python train.py --time_shift_ms=100 --targets=["source"] --head_dropout=0.2 --optimizer="soap" --eps=1e-08 --max_precond_dim=1024 --epochs=55.7 --weight_decay=0.1
Rows from block 6, named by matrix and row number. Each number is 128 + 32 x the weight over the matrix's rms, rounded and kept within 0 to 255. All counts start at 0.
# convs0: expand pointwise conv (model.blocks.6.convs.0.weight, 768x192x1, standardized in use), inputs 64-127
convs0.607 [110 141 123 148 122  95 144 140 111 139 144 125 149 103 113 142 121 143  93 140 112 141 148 158 123 149 113  93  94 128 148 136 164 120 121 144 152 107 158 138 137 135 155 118 121 107 157 150 141 144 107 147 138 106 130 151 143  77 139 141 149 131 135  96]
convs0.608 [114 131  52 102 111 141 116  87 105 106 121 198 180 135 167 138 109 165 133  87  73  66 117 128  98  84 136 119 112 126 115  79 135 179 131 145  86 130 123 210 139  28 182  59 169  86 169 131 119 155 139 161 127 128 170 131 141 121 146 163 142 178 198 111]
convs0.609 [ 87 178 120 203 103 132 167 116 110 136 123 134 126 141 139 219 125 134 181  87 136  68  98 136 128 147 124  92 115  39 135 103 150 142  62 149  78 123 145  73 143 132  85  76 137 125  88 142  48 163  61 140 182 103 168  88 177 211 174 114 108 159 179  87]
convs0.610 [138 159  90 123 115 157 105 181 151 139 121 130 119 176 118  92 122  61 198 153 183  97  28 178 119 135 146 171 106 171 124 132 127 142 103 129 143 140  79 151  61 117 106 119 132 137 109 137 119 124 194 167 147 153  96 147  96 153 162 157 125 152 157 164]
convs0.611 [131 165 150 119 103 150 127 101 185 122 111 134 185 117 107 150 124 110 128  86 131 133 102 145 143 102 118 127 188 119 113 180 168 102  75 152 128 179 127 142  88 103 154 114 142 134 127 147 137 130 210 101 158  84 163 130 158 147  98 133  81 157 120 142]
convs0.612 [182 125 118 105 132  95 111 112 140 214  85 112  89  86 178 139 130 163 118 163 113 203  76 154 133  96 109 109 186 111 128 133 137 184  96  84 150 146 104  81 156 187  63 165  84 118 107 145  85 127 148 120 138  63 156 161 151 153 204  78  69 166 101 147]
convs0.613 [201 162 183 212 153  66 134 134 166  77  74 119 133 147  93 153 104 152 109  98 122 146 140 121 112 178 166 129 132  85 151 130 132 204  84 160 123 154 190 158 218 185  67 187  91 108 198 204 121  26  76 129  88 136 104  71 118  91  99 158 168 158 111 122]
convs0.614 [127  61 113 115 197 122 127  93 223 150 147  78 191 129 169 164 128 255 101  85 103 124 113 109 118 136  64 123 135 153  42 131  89 120 197 107  95 159 173  64 153 137 117 183 179  59 132 126  98 158 135 131 175 140 117 146 175 124 107 127 163  55 135  22]
convs0.615 [130  81 144 125 144 195 116 160 149 109 133 117 185  69 125 121 143 181 130 113 121 143 139  79 142 152 150  38 172 185 141  62 139 255 107 112  94 119 119 100  58 163  85 157 149 111  94  80 134  98 125 110 110  83 125  74 168  72 144 135  81 109 137 164]
convs0.616 [145 110 110 151 127 107 157 121 110 116 127 129 116 138 128 193 119 123 124 138 125 106 144 167 164 123 144 122 136 125 141 149  74 140 126 110  97 113 127 115 102 147 171  96 138 114 127 110 132 160 164 121 142 105 118 147 104  98 123 163 146 180 137  95]
convs0.617 [166  72  93 143 132  47 166  60 157 129 104  91  84 104 129 148 161  64 123 158 121 119 112 143 133 128 128 196  89 124 168 151 130 163 133 109 121  99 181  78 153 140 175 127  85 156  91 137 143  76 111 150 102 196 129 129 128 132 108 115 164 154 136  51]
convs0.618 [125 131 152 131 102  53 117 157 168 131 116 160 133 163 105 104 173 135 173  96 108 155 152 130 143 146 129 127 109 132 180 143 102 109 146 104 165 125 118 163 147 139  91 162 171 148 152 126 105 112 145 164 133 129  93 108 109 170 117 123 134 157 118 106]
convs0.619 [ 92 133 116 102 174 111  86 139 178 140 132 166 151 128 107 120 154  60 157 132 107 136 179 192 147 162 141 150 121 122 132 158  97 161  74 141  64 105 143  99 138 174  73 124 129  63 119  94  79 177 172 136 157 166 117 114 174 175 101 177 104 139  87  93]
convs0.620 [104 125 131 125 137 129 163 116  93 161 161 138 103 124 114 156 130 132 125 141 129 122 141 114 150 131 128 119 137 106 130 159 125 122 119 114 111 109 120 130 152 163 171 142 127 126 132 150 139 145 117 122 156 128 145 134 121 150 139 132 149 131 134 136]
convs0.621 [161  97  93 157 133 115 114  82 137 132 117 175 189 108 131 204 109 125 152  98 177 152  82  81 163  83 111 112 156 169 132 110 150  95 155 104 161 111  93 177  93 130 164 128  70  57 185 143 148 125 175 139 189 140 123 144 116 112 126 150 102 109 130 141]
convs0.622 [149  64 141 136 164  55 107 115  93 163 135 147 104 171 102 110 167 111 158 106 107 171 164 141 105 113  99 121 169  84 135  89 160 125  68 155  57 147 126 159 120  42 136 122 244 122 139  95 149 120 127  97 155  82 120  97 184 145 115 131 144  88  64  99]
convs0.623 [ 73 139 147 137 130 114 118 121  77 145 132 109 179 118 120 156  86 103 143 111 102 115 133 153 114 121  85 141 162  90  92 107 118 110 150 146  95 108 175 149 141 156 147 134 129 139 161 100 143 138  98 116 102 106 121 135 100 153  62 127 165 126  99  91]
convs0.624 [154 138 127 147 135 129 184 117 113 165 136 152 127 183 134 107 192 127  87 146  97 197  96 110 121 168  91 122  97 140  91 167 182  81 126 124  79  86 142 117 122  93 139 127 133 141 149  94 120 180 131  84 112 189 156 129 150 122 107 128 113 107 133 151]
convs0.625 [100   8  61 102 122 130 166 159  76 142 167 124 134 145 147 122 144 134 207 112 127 148 135  60 197 151 152 128 102 134  92 147  99 130 149  93 174  24 144 109  96 129 129 114 168 113 100 130 121 112  59 119 140 112 127  92 104 126 160 197 112 104 136 107]
convs0.626 [158 127 164 167 126 137 141 160 127 164 106 175 120 176 119 141  89 120  69 123 101 158 118 175 124 134 102 135 126 201 194 150 148 109 162  72 165 169  87 164  88 105  66 170 147 104 148 170 143 168 123 105 115  72 135 117 146 137 149 168 106  97 152  85]
convs0.627 [116  96  99 123 149 136 121 124 119 120 120 144 161 102 106 154 162 105 107  86 120 129 105 128 124 110 128 116 111 113 122 129 106 107 103 111 135 119 146 122 151 143 139 154 128 103 123 135 118 112 109 110 129 108 127 102 126 132 126 123 115 116 141  84]
convs0.628 [183 114  50 144 255 116 105 181 131 212 154  76 124 209  95  56  63 107 137 112 113 120 189 194 149 109 138 193 138 142 145 134 127 117 128  67  86 144 167 135 117 134 147 121  89 115 162 138 122 118 105  98 132 155  94  91 180  93 111 132 116 162 189 189]
convs0.629 [109 133 127 145 151  88  71 168  83 137  80 135  99  95 146  81 118  75 133 128 187 109 157 148 120 161 155 103 140  70  86 161 179 100 161 133 128 187 126 115 103 115 127 136 152 135  80 148  74 111 131 116  74 151 100 112 153 125 172 127 128 107 160 122]
convs0.630 [224 119 165 184 208 206 140  84 205 129  78 158 166  82 157 112 160 116 159   0 190 164 124  95 137  89 177 118 157 176  77 183 124 113 101  62 165 157 196 126 175 128  64 153  94 128  50  86 210 116 115 206 159 147  70 129 124 111 138 135 129  69 123 134]
convs0.631 [158 157 138 147 144 120 123 108 143 148 115 128 118  76  93  82  92 133  79 170  96 136 108 172 126 188 167 121 112  77 113  63 143 101 145  84  81 122 146 119 107 150 156 199 140 135  92  78 162 148 106 116 168 146 101 117 111  93 152 138  96 106  99 165]
convs0.632 [141  78 134 121 158 143 117 148 123 144 145 135 165 149 123 173 143 108 129 108 138 150 118 119 128 114 162 116 128 123 128 125 129 153  87 125 115 150 108 148 143 160 154 145 152 117 108 144 146 122 121 141 145 158 152 105 157 136 152 123 126 137 128  87]
convs0.633 [135 106 159 106 138 150  79  49  81  90 172 174 176 156 114 123 159 195 109  71 164 103 115 129 100 118  87 154 133  98  98 146  95  93 123 171 134 188  50 147 162 142 184 120 143 150 112 127  89 100 139 155 173 174 112 120 133  86 106 166 128 145 119 118]
convs0.634 [116 154 174 120 159 169 175  74 152 124 125 128 111 125 102 107 174  86 128 132  26  86 162  93 172 139 196 212  89 216 196  76 138  73  40  52 148 170 122  87 151 136 136 101  91  31 173 141 134 136  37 124 166  82 114 156  88 169  86 224 110 130 149 109]
convs0.635 [139 179 101 136  82 107 171 164 122 160 165 136 136 125 180 142 117 113 136 216 108 159 244 156 187  67  91 157 118 156  52 148  76 139 103 148 164 116 101 127  51 110 108 133 134 178  68  91 111  62 106  92 122 167 140  79 121 173 155 118  87 130 184 201]
convs0.636 [ 94 163  79 110 125 158 158  85 153  75 141 149  85  54 171  95 122 135 178 156 139 138 119 156 165  99 120 146 106 103 110 129 171  73 124 127 117 223  81 134 135 119 146 109  94 151 126 159 149 128 181 121 112 172 135  78 138 122 184 134 119  91 150 127]
convs0.637 [109 131 152 126 149 127 125 111 124 147 112  77 119 133  98 201 104 100 120 202 137 106  79 130 128 182 100 159  98 119 165 119 172 179 130 134 160 143 155 130 155 183 136  90 128 107 128 158 156 114 133 190 149 155 144  96  93  97  87 111 134 121  94 150]
convs0.638 [145  78 153 127 145 105 174 142 186 132 112 184 138 113 128 132 121 108  78 120 115 150 107 139 117  80  93 107  45 115 171 116 176 103 209 130  31 185 136 103 171 110 153 220 185 108 137 117 112 125 137  90  93 131 141 176 211 158 114 138 100 131 164  70]
convs0.639 [ 54 115 117 126 121 108  92 122 145 160 121 180 120 128 141 189 169 130 109 139 139  82 133  94 113  97 172 123 160 132  98 157  78  98 108 105 150 134 162 138  95 164 114  83  77 130  60 116 121 118 120 130 126 159 173 122 146 166 134 113 106 148 104 111]
convs0.640 [210 221 127 169 118  82 190 102 100  99 105 115 220  95 219 215 108 140 125 168 183 147 119 117  83 159 114  50 153  99  73 159  99 155  77  77  80 101 149 173 106 104 161 157 103 110 159 148 148 100  94 119 144 125 190 144  77 187 188 162 116 116 121 158]
convs0.641 [ 41 113  77  83  83  49 118 123 168 145 102 134 193 158 151 156 186 114 120 144 112 210  95 201 156 151  75 183  84 125 189 149  97 166 154 156 184  98  64  87 124 102 115 127  85 177  69 139 137 127 132  98  38 154 148 156 165 140 159 169  82 138 137 135]
convs0.642 [ 82 151 157  97 117 107 138 167 193 133 109 137 116 157 184 115 141 103 107  78 121 104 134 113 104 161 166 173 118 172 122 117 143 118 161  86 169 110 121 186  84 136  99 143 107 124  76 103 140 150 133 151 119 112 122 193 153 192  88 155  93  97 120 131]
convs0.643 [124 181 112  87  85 124 149 165 169 144 146 151 113  97 131 172 157 130 120 149 143 147  89 104 138 149 127 171 145 121 140 142 119 120 162  98 120 149  79 172  40  87 130 162 155 114 113  65  94 136 104  77 119 143  74 152 163 166 151 107 145 131 167 126]
convs0.644 [119 103 158  32 188  98 141 139 139 109  54 149 105 194 153 133 117 130 114 192  86  94 112 125 147 195 172 132  72 151 172 116  94 159 161 114 118 115 127 170 145 103 131 103 113  98  80 135 222 139 147  58 111 132 103 216 191  96  24 184 117 133 130 135]
convs0.645 [122  78 161  55 138  98 156 120 124 135  63 137 146  78 165 187 164 172  81 155 144  75 146 167  86  80  87 124  93  84 144 139 115 162  46 156 180  87 118 117 161  95 100 168 130 113 141 147 110 102  88 106 160 123 220 213 193  95 129  54  97  90 189 159]
convs0.646 [149 166 185  97 148 133  89 136 112 101 206 100 105 107 117 161 158 157 179 135 145  62  66 220 125 106  46 129 152 148  99 189 187 144 111  78 193 129 145 132 147  97 138 214 175 144 122 210 146  82  51 182 136  95  99 152  82 107  51 175 143 122 122 153]
convs0.647 [160  98  58  97  93 161 104 161 100 109 142 104  99 137 142  97 122  99 179 217  66 168 166 109 127  90  92 110  84 181 138 127 150 154 136 149 142 125 148  92 140 136 128 171 168 104 202 119  63 155  80 158 149  97 178 186 200 148  99 158 127 118 120 108]
convs0.648 [ 81 141 136  97 162 138 144 186 150 108 181 128 103 146 108 133 122  97 135  94 127  97 112 127  83 203 125 131 176 128 127 153 176 113 156  78 176 108 127 135 142 103 102 141  97 127 170 110 140 110 138 126  99 112 134  95 123 123 157 123 149 135 155  89]
convs0.649 [216 135 124 160 112  85  88  82 103 145  96 113 102  76 161 135 135 115 144 130 105 183 114 154 193 170 134 106 139 196 100  73 136 151 165 164 219 130 158  91 103 172 112 128  48 137  56 122 146 123 117 135 133 145 121 161 123 123 131 148  36 136 132 101]
convs0.650 [ 13 112 120 171  62 170 167  87 115  75 165 141 104  43 163  89  87 192  80 184 160 104 151 146  90 158 172 125 100 174 140  83  83 163 150 112  10 154  78 127  72 171 108 160 194 125 172 105 105 110 176 133  90 142 199 117 128  44 122 176 147 193  67  50]
convs0.651 [125 136 136 104  99 114  94 187 140 100 163 112 154  89 200  91 161 104 119 169 126 103 117  94 114 139 123 122 154 162 103 147 129  85 209 112 163 147 106 130 111 212 118 111 141 101  78  94 179 105 158  79 141 137  88 126 145 173  84 142  70 112 129  88]
convs0.652 [130  87 139  92 180 132  89 168 129 153 153 138 150 181 202 153  56 128 180  82 152 145 123 134 141 101  93  92 101 195 115 171 183 126 103 178 121 176  97 115  94 178 172 179 123 146 125 120 105 119 138 140 120  68  75 116 132 190 154 169 109  69  86 116]
convs0.653 [148 188 115  95 141 227 164 153 108 177 118 198 150 122 116 142 179 128  85 146 132 182  97 177 117  90 137 153 118 104 157 148 141 213 130 124 106 126 114  94 118 142 142 103 129 144 143  91 129 121 147 168  96  33 126 177 135 110 131 101  82 161 113 134]
convs0.654 [ 98 142 110 141 126 136 138 114 134 139  56  54 106 110  70 152 100 173 170  88 149 138  45  84 184 157 107 155 113 169 166  98  84  77 132 121 144 103 139 104 213 157 120 209  83  27 141 146 197 164 149 171 119 126 208 135  21 132 175 216 131 162  74 113]
convs0.655 [141 119 150  91 109 117 131 155 144 136 110 132 149 129  60 103 150 111 131 149 149 125  97 106 102 100 114 101 123 173  80 161  80 128 152  96 123 142 105 171 107 119 120 169 180 207 124 109 142 110 108  52 117 160 107 156 104  88  59  86 158 160 153 142]
convs0.656 [100 170 116 195 137 153 124 104  82 154 141 126 123 169 171 213 136 109 138 113 153 124 149  91  92  95  68 117 169 138 127 146 150 158 120 128 168 138 140 182 136 108 113 117 123 182 137 135 179 144 152 127 117 156 112 119 127 105 142 131  85 140 130 101]